Weights of a small image classifier: 4.76M parameters.
Rows from block 2 of a small image classifier, named by matrix and row number. Rows with one number belong to one neuron. Each number is 500 + 25 x the weight over its row's rms, rounded and kept within 0 to 999. All counts start at 0. Numbers have three digits each.
After each neuron's rows are labels from the 100 images, of 14848, where the neuron reaches its highest value: "top examples" is what is common among them; "colour at peak" is the nearest of a few named colours to the mean colour under the peak. Only what is clearly more common there than usual is listed. The data: rendered scenes of toy objects such as cars, trees, mugs and chairs. In brackets: how many of the 100, against the usual share in percent.
# fc1: MLP up (model.blocks.2.mlp.fc1.weight, 1024x256), inputs 172-255
# fc2: MLP down (model.blocks.2.mlp.fc2.weight, 256x1024, transposed), outputs 172-255

fc1.752:503505505481524480523511484495509538537526513532517540478514444443539490529496489507463499512528507477479487470521458517532461462489528484503483523490516482471470515506495501527509503472520468513514505480517489492511504521485475512517495527499467502497
fc2.752:531520519530461507513480521485500471468507471487488507542536487495494496520455503502557481505520523533537516488474497492492548502560505480493532511535521499531494482484447487483502453502500526528515480500477477480482506494492482502475508522523479530501
top examples: pink object (47 vs 16); its colour: pink (30 vs 8.5)
colour at peak: brown (55 vs 25)

fc1.152:479533460478527509483459520461486501512498519511512487550499522473510506485497528514488487529499524501485509534515491479517502496507480494510515465514507483473476517501454503479500529479464504567463514574496550458483518514501482469496545486504479533535
fc2.152:537464521472478522500498454490530481490555496543493538498527511489511523480493502499547513515485452552523540458488454512505517488543501515508483486501511470502475485500503496503474533477528464531530439474464498493502497523470486536495537549492503491508
top examples: blue object (73 vs 15.8); its colour: blue (58 vs 8.4)
colour at peak: blue (66 vs 4.2); black (28 vs 8.1)

fc1.580:505557498451488501484514503530488475509485460463487504448498503508505500507505453526479546497484495528488474503562469487501483496464502467516514493477530497514489511485538471547477495513490503507483525510518517531478548490522463516528472477466468522490
fc2.580:462535475493505516464507482472526535529535504481507464530492499496514465465499520464496468511520576489470487525486490507539513516453452537525493509476494502490490497444524509512578458499504490464496528505483558431522459521496535510501518503508564506488
top examples: green object (51 vs 15.6); flower (28 vs 6.6); its colour: green (26 vs 8.2)
colour at peak: brown (66 vs 25)

fc1.723:485498484505559526501467487454508499512516482495521483475525474437513480485509515523489518507550500522492535513462480511525469488461531501487518495481491474479495518486476471479536536482503509511473481503508490479516532474484475485552502473546492512533
fc2.723:517529489499491491520525492520498478514448534516502536467463564504447483485495511500494522480460455453502541483516561509520476515474499502485441486514472442526514470539525531436470515440504475476541517499557503506490462548478519516472481499489500479498
top examples: pink object (35 vs 16)
colour at peak: brown (59 vs 25)

fc1.102:435497467507473473488505513490504531521551532510472491496523486554481477494499488508488523447515488559532501514488476494481502523495496536482470498509532519477494537490502516493507540461551501484503480443489466533454531499503515490531440518492469516497
fc2.102:502500500502562492498514516533497492538513523477538494508496493534509478473529500505454491508508500457522476480505505494528517530500494514509513481515555494499491522470520533517537486497511546520467482509498538507521437499534482508460448472488494513501
top examples: green object (38 vs 15.6)
colour at peak: grey (49 vs 23.5)

fc1.323:481500503498522525496536481498521529523522527502523519519495466500490537525482524537454526502486524534509502475490453499544501495493504442539494497482498476493525524486486501551480495498511509492516519499544507475507486462475490488520497498489493554508
fc2.323:477544536518500498522491496509515477483480479481505485541486537511533503480492527520500517513492558503488479546541522497498511519485527496490473487494478499500456527454483512461544449525521484526513494542505498497497476483473480500553500495539474556499
top examples: count: three (63 vs 32.9)
colour at peak: brown (66 vs 25)

fc1.442:482492503510498507463504517463532494549517521510497506519532476443520472508508545498463487528526489474465511493498496504533476476441490488509487531491495493518476526558470523515467520504495468493505504492517531516467509505537495514459470506480554505548
fc2.442:486522481525460500503482534512468508500492486475513498547462453532487466487503491478504511511495483479494497496514527478498511475482516495507515501509486528477529524517498531498533486508468501476525513472522515493509526486515502542524463525536485505468
top examples: light from behind the scene (65 vs 25); purple object (43 vs 16.3)
colour at peak: brown (65 vs 25)

fc1.85:532503532501505460514471533489510494519487527502478519539500512473540539515506501503513493532473542480503537505509501516540531474498484514505503487526502496522498519453474439507518478490427485520507493506483472534546517499514516469433525487454523492497
fc2.85:522465514511492501503467535465527508451479486481512499481491551494480536509467537438458504510502492506458555531573462507525482473528538545479495437525503520507562505521521523502466521494489521488533520497481526456517498513449524549501486501458519440497
top examples: black object (37 vs 14.8)
colour at peak: brown (51 vs 25)

fc1.562:483506518502518467493488437498504503481504514520503485504468486489544484511470509511494480495506525504516511493517501450492473523511482490500442506498463459500514467511499488491552528523488466486480488504526518487527496451547504510543516465559546514513
fc2.562:477487494520497527504480499494521487498477505467524503513489464476512574477448523492530489488500520504482492506506514509485459456501497507448489476508458469471517491459497492529501504454533505519578488510569484496457488537513548543498501523486498445494
top examples: light from behind the scene (50 vs 25)
colour at peak: grey (53 vs 23.5)

fc1.155:517522484503474514519525547509499450500477497502470475518523511509487464510500532484465507476472540513496437508522503462537481508502489498446481489525511525505464507488484489545501506498454528550501484529483502490498536513508498504520529478490491518534
fc2.155:483479515470514502524507509500500537512509489517502541473515442514513498505503518507529544493535462528534532483522466496498503493478536471536552532456543495530488489492522466491476538513531460504508499496447499522525509521499485467508527488496451500455
top examples: blue object (60 vs 15.8); its colour: blue (33 vs 8.4)
colour at peak: blue (34 vs 4.2); green (26 vs 6)

fc1.53:508504507513456511510501505491489445473491490517477469528545501538474476510505522485496507498486492531488504485519525405507520515507501500456514497547504493520499480512485534503511481523450512543490519510462541520509530516535491517459508494519501508508
fc2.53:519481487458527531497508501496537524505508493539501546483461479466509498495496483495484497514493432499505524512551473529527495497522493459508545513475512469491496488517504515544469533512548471504496480484510462509503523505461465486509511510513458472463
top examples: blue object (51 vs 15.8); light from behind the scene (50 vs 25); teal object (42 vs 15.5); its colour: blue (31 vs 8.4)
colour at peak: green (32 vs 6); blue (29 vs 4.2)

fc1.559:539457553480489531508530473466483527473509528493502506517485488487536502507492533464482463548503524439448534499510469486517483463514530508452517489472482470515482505486498456492512465513472506510508541485519473489551530481555509498496504436478512523513
fc2.559:502455517512454519548482494471487496502516429501517470487482481491539557542459536472467500526479504541487534552516485497536508497492503498456499498505520528498538512471498474522490542497547546496586513476519509484501507511456519557518515509504502499472
top examples: black object (33 vs 14.8)
colour at peak: grey (58 vs 23.5)

fc1.381:549505523493483491473508565490493432516484524482500517510497540493527552512475534523507524532489513528520518529501538476503499468467531485457495503502498490548517493473467485476498523497514523503539454524515476495489500491506486523498525536466512511498
fc2.381:524492511555513480525469521477475498500481514498484452534547477467493496526524523458504471463492515446482435460493467500499477521503515531453444508512459493482482510516494480475519514505479491536473525534518527550462488528533535507514526474545510470546
top examples: teal object (36 vs 15.5)
colour at peak: brown (53 vs 25)

fc1.266:484524567485513517510504483541488495558507498503529558501504508497547515516508502554516480506471464482512535472490465502488498466503536427489505471495520492448497499541497487480509506481516534493508501465537492500484521497511447502506512540475472525475
fc2.266:490518513468524529452487501483507527516523518453485472485486537524463443502489489512491479449531505498495529508481504523502504522480454513477492498490491482522500509461521521476518481484477478473504473487499503467514485487502495541558519470549510504492
top examples: pink object (46 vs 16)
colour at peak: purple (26 vs 2.9)

fc1.626:528537503489486495527504521486507492563493458544525542480526482481518482537513477519501519495479496461533525508524485518472494470489516486512518487442562518517536493507472533524519512529509489476518506487510490510498525492465477487501514489502464533500
fc2.626:477536485483487520515499549488494484475492481501513486487511494467506447493442497457520469462500478483477480469454494497491521510506474527477501558522509483523505540477490532524512500495488506527454487466476472518493526547506494527491509539551507491496
top examples: pink object (85 vs 16); its colour: pink (55 vs 8.5)
colour at peak: pink (53 vs 12.7)

fc1.83:516498498491459508503519485505522514493543503457498538480460469530487490505477498488449498496488478488475456497491496502492535456463513501475502530489496473512488526528526487517507505483513496516479488508499482497480521506499459477541467498502506511488
fc2.83:488484524494522497472474474491480499470511507529515443545533487480520517471486502491506502509524549443487516510499475511460484519517476547518495509459517454469508518480508489511528493527502542505466519537531487484492488447525517468501563484526504508491
top examples: orange object (35 vs 15.4)
colour at peak: brown (58 vs 25)

fc1.281:510487510500527468503474463469539541521524495513540458475480452459505528510498502549499498517536503471526463486494461524487510507500534519519500537444575536499492528468548462474538560534529502460518492485514482517512507521489479466503521490523495524494
fc2.281:457531462475559503498540509520445472514447506476479463526476516562466515473461504525485514464469485487500503529547508484535512475520522493497493484497486495463505481472518510525465508494479484510522516557490553517483523498511531520499547490480507464521
top examples: orange object (36 vs 15.4)
colour at peak: pink (42 vs 12.7)

fc1.461:535468500518474484532467484524481452475482524505477487503534491443482555484512495526508497496479467498542475486475507476529475516510522523482489462510498473529473491514495488522463514540493456570509479508520475505445520494493486472459520498522492507532
fc2.461:516476501501498532464479496511511498500510478488480504466526520476476486519536530498531513496514490547502497462524471503501501540485464491503499508497530500526457454450527493503519470468502507489474466460465527457523509539519487523474513509485555495526
top examples: teal object (42 vs 15.5); blue object (42 vs 15.8); its colour: blue (28 vs 8.4)
colour at peak: green (30 vs 6)

fc1.262:518503476451498504503506480482485519491527493478506480497497463468506547474485473512462465526489478542461466514492489525501505480510551510531506490513497467491490524490488466526503515521509492546479494487529476493503534524478464491553469474542483521486
fc2.262:453508492528479495488477500508503497468498455500520483505548508470528478528490500483489500507500503447479474487487473515479495524519502562507514567495495463488475534513495494546523488542486484524457563510528534529474508520491469499475512440548503517483
top examples: orange object (49 vs 15.4); its colour: orange (40 vs 8.1)
colour at peak: brown (86 vs 25)

fc1.660:503499474478500538497480528462506531508544475473517533501459472480547504490517479523450478526519544508480466532513485522523510525479501495507506491465523488479501531498486493528530521523501500517462498494505509478480519479499460452538471496503444524489
fc2.660:464490475487500497514524479481509515481465542488444484490487538468481532487515525509501517511480489484477480523563492485482521524508430489496490504479475476502515541488524492539512495545523483539484489493530513482481495499486478446501516436503504511486
top examples: orange object (40 vs 15.4); yellow object (35 vs 15.9); its colour: orange (25 vs 8.1)
colour at peak: brown (70 vs 25)

fc1.276:517496512490476525501490539514490496477510478481488459543518479475503525486489526488495522501489480524503502511513476414482469514505490460513506525511506540480484536526500495495475471483458470529493470505478458508516521504533490531507492505495507522502
fc2.276:517491538502508455511514488487545537538460472527471540412483521523490462547508461533498508487489516473477501508495527533483512511491521485472481520478497499522539472509508496506487493521501490450503526490494504527512488485480501508504497519477481489531
top examples: teal object (69 vs 15.5); its colour: teal (49 vs 8.5)
colour at peak: green (33 vs 6); cyan (31 vs 3.9)

fc1.508:522486485471521518510537513499510492486532494535540500471545517487526545517446542484508523551504498500478505492535475496505487514527471506457513539517525539519484462490470451539492521468459490502469501471492560505498524505506476517437519515491502522498
fc2.508:463458498484490489530508505479538492537535532548492498453463455448496526483489500553485494497507496498502517527520475547434561466486454486525504500495498464516489518547522500472495525485516509465488448484455499529510488485546462481528473484503506528509
top examples: blue object (45 vs 15.8); its colour: blue (44 vs 8.4); house (33 vs 6.3); largest object: house (30 vs 4.8)
colour at peak: blue (40 vs 4.2)

fc1.676:519513482481510450488513492475515530524520562492510502467463475469496517508505450503489468513498496495521515484506533530472479399501516488542513472482528486514538527519518492518500573494553490488538506509539468455500517505465464477496513500530492507488
fc2.676:538445512511484514524496473503465510467512487419448491516478500513517540486541470490519512486493479486481491510508486507498536544538483504506513564500502491506565474517522479511498494494477457497475512507440517517493511487548494509525483500482497468550
top examples: orange object (55 vs 15.4); its colour: orange (30 vs 8.1); candle (25 vs 6.6)
colour at peak: brown (65 vs 25)

fc1.498:463505455504511522451493508484495513475538458490511490515481473528474463458478503494496533525546512500437483508538481498517504516486498501513493494456530519490463472488526524472479493512491474505442516510492543471485544495524479452538508506523450516497
fc2.498:542530492499460467496535513515484479499509476486518524486530544527470466528479469497530467463481498489481526487487498492531506519497510530462495521492489472520519469475510555505515478530524502456542486500547535517560503514465501543475530465522515562503
top examples: green object (39 vs 15.6); yellow object (35 vs 15.9)
colour at peak: grey (50 vs 23.5)

fc1.427:519482483495497514502480527515469472479485524518528491546479513515484510446510489495485530528458469455475513516502533433525476452489500470493492486509499545497504482506504502489476519455506491501508533521524489515434543446532491496504526497466493527482
fc2.427:468541512551487525487477515466513547515499461435477501508520497546516507548517528485500478465516538467515452510487491506492486547459507524460496526490512528475470520515496503482500497543473503485470525527554482495501473485490503502515485501526456522474
top examples: blue object (38 vs 15.8)
colour at peak: black (27 vs 8.1)

fc1.55:502560529497513467518455518529483479528460530467518507504463517499485525498517514502485451510493524488561514532484517485479494461487549509524481502501505468504476516502483464478490525429454521502491522553523491517465520484563477516508493514446503523517
fc2.55:496480500474554532568530501473522512497527492479489481516458487515490496455441519521537527517530505512447552496503485504486509515536500450512527496473488489514549540541535506505493466484503472493501467493457492457559463462473518458461491521487484511508
top examples: umbrella (33 vs 6.4)
colour at peak: brown (63 vs 25)

fc1.734:531548523515462463491547486506507499521503545477505503481514479514503522504490493503484512488498565547576496495522490481472482474503597540466511478494508482513459509467475471490511535505470539496500492514493538538514502521489485514496492491484469512491
fc2.734:513497480534516479487462423505478502474477515478535502514510491510479488511537472470497501543520508497484516468519518519496478489474499500497482455496510491492551476505505524500458482504509490484519536452535532477505478509521488503544506481475488512482
top examples: pink object (42 vs 16); its colour: pink (25 vs 8.5)
colour at peak: grey (50 vs 23.5)

fc1.398:526522487465486531495484532499450495470532505498551488541505487533479495496448488483476520502521521521477500503484493479491484495513498468502512470469507524510505522508497476493522496504456530500505484481511517503480512499518491487511503474499494529482
fc2.398:467508495496508512514475449494568532526499471512471530463506483504493485563559516502518508497490489490502503497477471512456549457527489500527554567484490521485547508518498469532526493511538577487517493470485502493500486489507485482502513506472476481470
top examples: green object (47 vs 15.6); its colour: green (29 vs 8.2)
colour at peak: green (57 vs 6)

fc1.600:531513511504528459471519496474505517550512477473531511478464515463547508502475484545500484530497530498465518493500495516525460478439533462477502467524490462531535512499469491473519483495512486472501518488558478507513516458508458524539457525481499526527
fc2.600:496461497533490456458491504521490496506516521476496477494460494487482507523525495488473480538487523505507477516468532480505502463509504506499521515538495509491492512510491448459514506501518535496499477527523476480487502450519493509473493437505539492498
top examples: purple object (68 vs 16.3); its colour: purple (53 vs 8.6)
colour at peak: brown (58 vs 25)

fc1.138:521505540496543461515518519494513510561496481514485497475518516463539525521529507513473471497487494488519490481483505508516478502471523468502515468521487509458495460472497491528543523484491473509463509485495508487478527461467459522504492507523521525514
fc2.138:510500506451493481519479469530461501469514514480548495532485497509508554496466490499491508531506488516499564467485481498464496473542526482537495452494501516492532517486502490468483476488500503537498532509517487515498502504509465490531538502537474500470
top examples: purple object (48 vs 16.3); its colour: purple (30 vs 8.6)
colour at peak: brown (50 vs 25); purple (29 vs 2.9)

fc1.543:512493516500444513469509489484492432476494534501503481513534540516483516474498506493497473492460499509508531495539526456518515505509490528446488508548489528518474476525511539480492476496467483521472504506508542492505508516522493506437520500487497510496
fc2.543:524468481483516549511483500480532508492496465516474527524511507468481500499512486487500492512504447486484539488545470488504510522541467453539537548471506508507540504512523482536489530494516455527513481470490500513495523499486480536525519493520496446481
top examples: blue object (37 vs 15.8); its colour: blue (25 vs 8.4)
colour at peak: blue (31 vs 4.2)

fc1.603:504485501475548503497510517454520515527515462506502511497479488486577495500512500510481486508503497498520532493501488491525493514490540481531525503511554480494449521474512499495529546497504465510530507480482502464523534512474453499493534482493527511537
fc2.603:480490513483467460526519517500463438473475501512491480492501478496484462504455495464496526499499483475476522526514504507463536503495489476495483516510477481512566540546491504564501462525461485521532486501501499501525490511529517530501501487502509464482
top examples: pink object (65 vs 16); its colour: pink (44 vs 8.5)
colour at peak: pink (38 vs 12.7)

fc1.187:536484537497537507509484484486526530494540486518520495500540465505553528485459489518514503510521545501541509485474470481475524507535535470506542511513557536507501478493461469497484520525481537496505514484487525498532513520505478497462487517520479504503
fc2.187:461500474480524521489516491505516526502511541543532515466487430502463493522451529487433494470528503495491456531520484496504480493460537551480462513484498508527448493480529494484454505514507459506482475538486529547472489509507495461484530511487526567509
top examples: teal object (53 vs 15.5); its colour: teal (41 vs 8.5)
colour at peak: green (42 vs 6)

fc1.61:511551556509451484504462490549511498521499469514501520477513536464489487512564506481468492527482498492495447475473477483495437500460493540457442522489500550507481487530470474537516488496492481506444565507554514534486536483510480486477471461526466510464
fc2.61:498489453476482455458481542495482494511486509548539466485522459476561482499500493492453503488525544467513477488488508517504488486469570576533520497495502518499491485451505507478472492469512514505481545477501483544480476516496517549518530513497494515501
top examples: orange object (34 vs 15.4); sofa (28 vs 6.6)
colour at peak: brown (71 vs 25)

fc1.481:448486514513528483460505487479521494505506510472509468527493484506477497488495519511498493506521527459507502512490512476532513479458498461521520496514509510465507528485481494495538520490482537475498534496520506514506539468517474483514507473536530532534
fc2.481:510492522523466484489509527517511546497523501464491475462512472503475497527443498545475457472496508474466452481465491517525529535462483547442481572519469484537536534504513487509503468507485515452492490473514467512541499504477492529476484479499562535490
top examples: purple object (79 vs 16.3); its colour: purple (54 vs 8.6)
colour at peak: brown (56 vs 25); purple (31 vs 2.9)

fc1.731:527516500488507526507512450509514513485556504560501511468518544514468494519421474484502484524475510465485480483501487507518499458531464519460484520505512496537504521509467502535498490495487491474494489478528506497549502505504479472487479487498489496497
fc2.731:465537491537450456521469530502513501475507490531526502502520505489499525533502500467539507490541552518540482495431499502458482500468514525488524498507484513556496541511478494482499512478497510508495499503521495546507489498493484484515508545499504524471
top examples: count: three (73 vs 32.9)
colour at peak: brown (54 vs 25)

fc1.96:516491516499512441481518469501529536514502524550499493466520528468511488512530517523521447491470495477524491425521467465525527459515492513496498502531513493547492506519486526523496538500506487497521526499505514495502548466479459490491538493514528523543
fc2.96:478492480485477516488458508486484514469541476465525473542467479490522502484473482475480510511500511510466495536519461509502510515506509511525506496481494483441507510514507503481518437505472546481479533521542492483491480500493545521548483487547486456494
top examples: blue object (51 vs 15.8); its colour: blue (31 vs 8.4)
colour at peak: blue (36 vs 4.2)

fc1.419:526476530457529508472502494497504454487522507495491540471500504442512478503495466518515493521549527478443539488509496447494486518471482512455503501487516476470512542433511494519516510515436476493499527536477498492496510519476482515534506523493506518523
fc2.419:464506504505498495506430462503498519479510470502520493505519523456508503514496575488525476532509490510478540509508495495498464461528470534462535490513513481486533489484520522506516515543497504493560508533499498475516479495477525529499513547501498493480
top examples: black object (35 vs 14.8)
colour at peak: grey (71 vs 23.5)

fc1.273:526494517497500480483503519516472473495515475507509480507466527497539553476498520486485514525508519510562476485514513495485451506502569498503484487522515530480466497477479418502496508506501491549511489485552492521466507532493490537498470500501459494502
fc2.273:494492498523513520503501450472528523490508509464453466489494554516484497504508517504522517482503484546510520477518485498477529528505431447525508508496531488516535484489502507469516505479536512455519461534509527450532481533483492499510510472508505518526
top examples: black object (36 vs 14.8); its colour: black (30 vs 7.6)
colour at peak: brown (62 vs 25); black (25 vs 8.1)

fc1.413:491488510453517485507490493506528525508546528475518493483476501485484527479510485494467476534515474508518491486482497538479492465515472482526511530484505496489491517507526440515522537494527480514496499532533481481469516501498473428492486461512510508473
fc2.413:487506506513503478505515485508421480462481493467497452517507495521501499516462480504564506468503518461501501467510489495501538514513497527472506543510508441499509500469492501536501509505489492496472517496457534507518519514544491502526530510509509486556
top examples: orange object (65 vs 15.4); its colour: orange (37 vs 8.1)
colour at peak: brown (74 vs 25)

fc1.135:547505462477507538486483546490453473481488469491477529488477515490548529500481501523500538533477459525530491524515490456500494505492543474489522484513514504509464510526481505485479497496446496525470495521481492533522532506523464520509478478486463526527
fc2.135:521443490498484490540483489523528490494512482570470496484541501448473492521515466479533528520512468520514497489464495495457488514546500479476501532511473509506542509555501472535470512502512449545500468505451467478489500503512481481468514486488491469480
top examples: teal object (72 vs 15.5); its colour: teal (49 vs 8.5)
colour at peak: green (66 vs 6)

fc1.495:508546496498459534494506489489481473488524494468510506469478506497513523484523510526484462506517527502526467527541507484489541527452473533457503479528528506529487509470483525452549478532461508503470487466501534479502505527529477500507467494495479530459
fc2.495:518471515499474514486512526505480466513508479489456525488488511547496457579488517479504487467488487483498516480515542478454513489486487474499523511508516457523499471537492520482478494509503505471553464533490468452503508529549469502500449500468509528514
top examples: green object (51 vs 15.6); its colour: green (29 vs 8.2)
colour at peak: blue (43 vs 4.2)

fc1.554:521556523484490472494500517496492492537472496492484515475499510454556519522497466515519434497485503495523476482536498486480459522505516486479510450540490439508483527518481519517454494510509491516503503506544495526509514517479460543464484529530459494526
fc2.554:480505478518510504495498474492510523498533510463508485487485539513439489496548525468485495528493487472465475514509486547516503519472447505508490525486482505455501491485517457485573492483506504494448510527535531449473483508474505452528497460530526458466
top examples: purple object (39 vs 16.3)
colour at peak: blue (25 vs 4.2)

fc1.469:483474478532482512473479513489528478519539480506453558486491482484547485462535492505498484524501515478507492487467497461520524508456516476499462472565509514501434503526499510449486486526485524461510488475498539514518514510514477530457467513506468518496
fc2.469:510539531477463509507508507539440465480484521495545508516487525536495550515481516480477551479483507529500520478536512474455438517521535475488488496493474506480507500502493500493472497463526507548507526532535489534449538505529475479490495478504485524487
top examples: black object (33 vs 14.8); its colour: black (25 vs 7.6)
colour at peak: purple (29 vs 2.9)

fc1.117:521470519522470457475520480463552532512521540498491470472469490501493478489475516556486451516496531522506445481479520490503528456489497527462494506547510508524485519543504459463520532480476534492530484493485479487524532489503461517500501517500548517549
fc2.117:524516473469491530496493532515477514489520468484503500510507496489529489455489465478503498492500469490470518510489447519468495544510520535526513533460517460469487512472525490493512503496492544511456488507495474527482459511511536521511524503533506436491
top examples: purple object (76 vs 16.3)
colour at peak: purple (39 vs 2.9)

fc1.624:533539481504463476506524529480477456520498501542479531501527469501524469514494507501481540498496526509484510498518533474506492523476513491458508494507514483526506501527471511501453502500495485526512510544470548510508533514527471517475472499466487509526
fc2.624:462503514495502483521480467487525548497506510424478485520482451506525530489521485485455524490523489520495503489542485508468498501497515472564535500455525476440533534531511444533518501496485514503492532537486484474485514447502447469539485477482464545501
top examples: light from behind the scene (55 vs 25)
colour at peak: grey (51 vs 23.5)

fc1.131:502567458484473532487497514490517513480521499512489496470485496488492488482539471511479482492494532512502464515509483477523523485481471525486479516501528515489495488442506536488524489486487507511479529464487556489502530532518466498518471514515504504478
fc2.131:545466556501484485491529487510487496486534477481460525477469521526530473530473536509502509507500458462501510490498525507510523480503504503506534501513532427499469480542478516491490511513533521469547448539486470484524524519484503517475458494495505500540
top examples: green object (82 vs 15.6); its colour: green (35 vs 8.2)
colour at peak: green (59 vs 6)

fc1.567:522494522476473523474491525518495460495540480503497523494520510522515490481438496510498507548462472472484533491525475457485487519512489482439488511490520513494512510503510481514456473500457473504485532490477510459480568465530469508468467534502509508493
fc2.567:506497512537530488488508507520470457472453472531521506493477515521453462453528448521484472502479501467477491500512547523512471477477508522459463453517471478475501517501502492465483513469471532518479512491524485494488550504471467519559494512507477505527
top examples: teal object (76 vs 15.5); its colour: teal (67 vs 8.5)
colour at peak: cyan (55 vs 3.9); green (36 vs 6)

fc1.200:514492497506530482531450489517519481514506511515524535489525451506528497521488524526489490544503466486464504465504482498513545508467520438492482524512505500470485518510502500507478517480458495526526572478502533555475514509565489484468510515467484489578
fc2.200:506528480506490494490528457491470475477467519519521559499509510461508541525541509528502499491507512543570485494454507482508481516505499506512497455523501491536558450480454466514518487512473501551512507476528491494488512469530470458515505509473488520499
top examples: black object (37 vs 14.8)
colour at peak: brown (53 vs 25)

fc1.103:445512544466491506500539491482490498571488520442470486496506498498477498480525452484505512581541549548502516451525483511502534513510550520519503468501530530513493488540515521493454491509514518465509526490479530491547508499542474462513485527488494504483
fc2.103:518498508510524545461491538496482509510518467535485479514482481526519505486530518490443512537490459496490474488521525503521507531509499486502496508464499531530521468500509489518535508530519496527458500521510496532532461482524565484500505493496476450467
top examples: purple object (48 vs 16.3); its colour: purple (28 vs 8.6)
colour at peak: purple (26 vs 2.9)

fc1.12:478499475465472517521484488522476499483539503518576502477526513496474490501552473486469481492529500474511463487510461525501527508483511520475490501508492521509506487464485465502534472507487534509483505479529501525517505473526471466549484457515494548484
fc2.12:496490529528484468517508495505455515488487476469465504463557498515526518535529503508515495442483520481538495457493494438439513486492509506502563524516544492508529482510452498481478505513547506510485511506466498483512526495494459497530474473527502553507
top examples: green object (56 vs 15.6); its colour: green (38 vs 8.2)
colour at peak: green (45 vs 6)

fc1.197:496535533484548522498521518472492480511513489493475476531474545489536514494451503517488486538517570513490480518530515464498469529507490470504504440529546497530498526477482473470514526468504513500515471533529525508493514516487469529511508520504469503526
fc2.197:498540518445517508500512494504527497511516523472480524509472523497474512456493491506492465504489472523525521492524516523509496488511466462531532452527493500497507473540496521467521496490495507483519502495519512448542498458469474498550506532500528551469
top examples: umbrella (25 vs 6.4)
colour at peak: blue (35 vs 4.2)

fc1.365:489488497458476530514500510494525445484487491498468485500544521467504509501508539496471510488523493515540526515499480449506526524523491519461517508520488518529478508475504517518529489492453499543452504496470526485504515511509493486498505478532525539482
fc2.365:530483505485480505511503482520505515535501492564539500468523504435487475553493518506493473499486483508493520450488484543468528465530501514483508529482490433489499488503508470516492503469493523492506500504494487488512480495510494491479517522470537524518
top examples: teal object (45 vs 15.5); blue object (41 vs 15.8); its colour: teal (34 vs 8.5); its colour: blue (32 vs 8.4)
colour at peak: green (33 vs 6)

fc1.683:498546544512478467523480514508519504536496542504490498478507501492482510472476507518493478481499547491547513430480518495485518500468541513473442510512517468477421558492496482475489532482499546494517481491538499503533510515488486497471515552530468510491
fc2.683:562489476471531532528503545521482482483510502492490495512484462550517451470457456501510525514498479509473489507496538467492504474498465414511560496499481498487529499517488542491460507495513490512539486516460456475498502495517537496480477481458482499462
top examples: black object (41 vs 14.8); umbrella (29 vs 6.4)
colour at peak: grey (49 vs 23.5)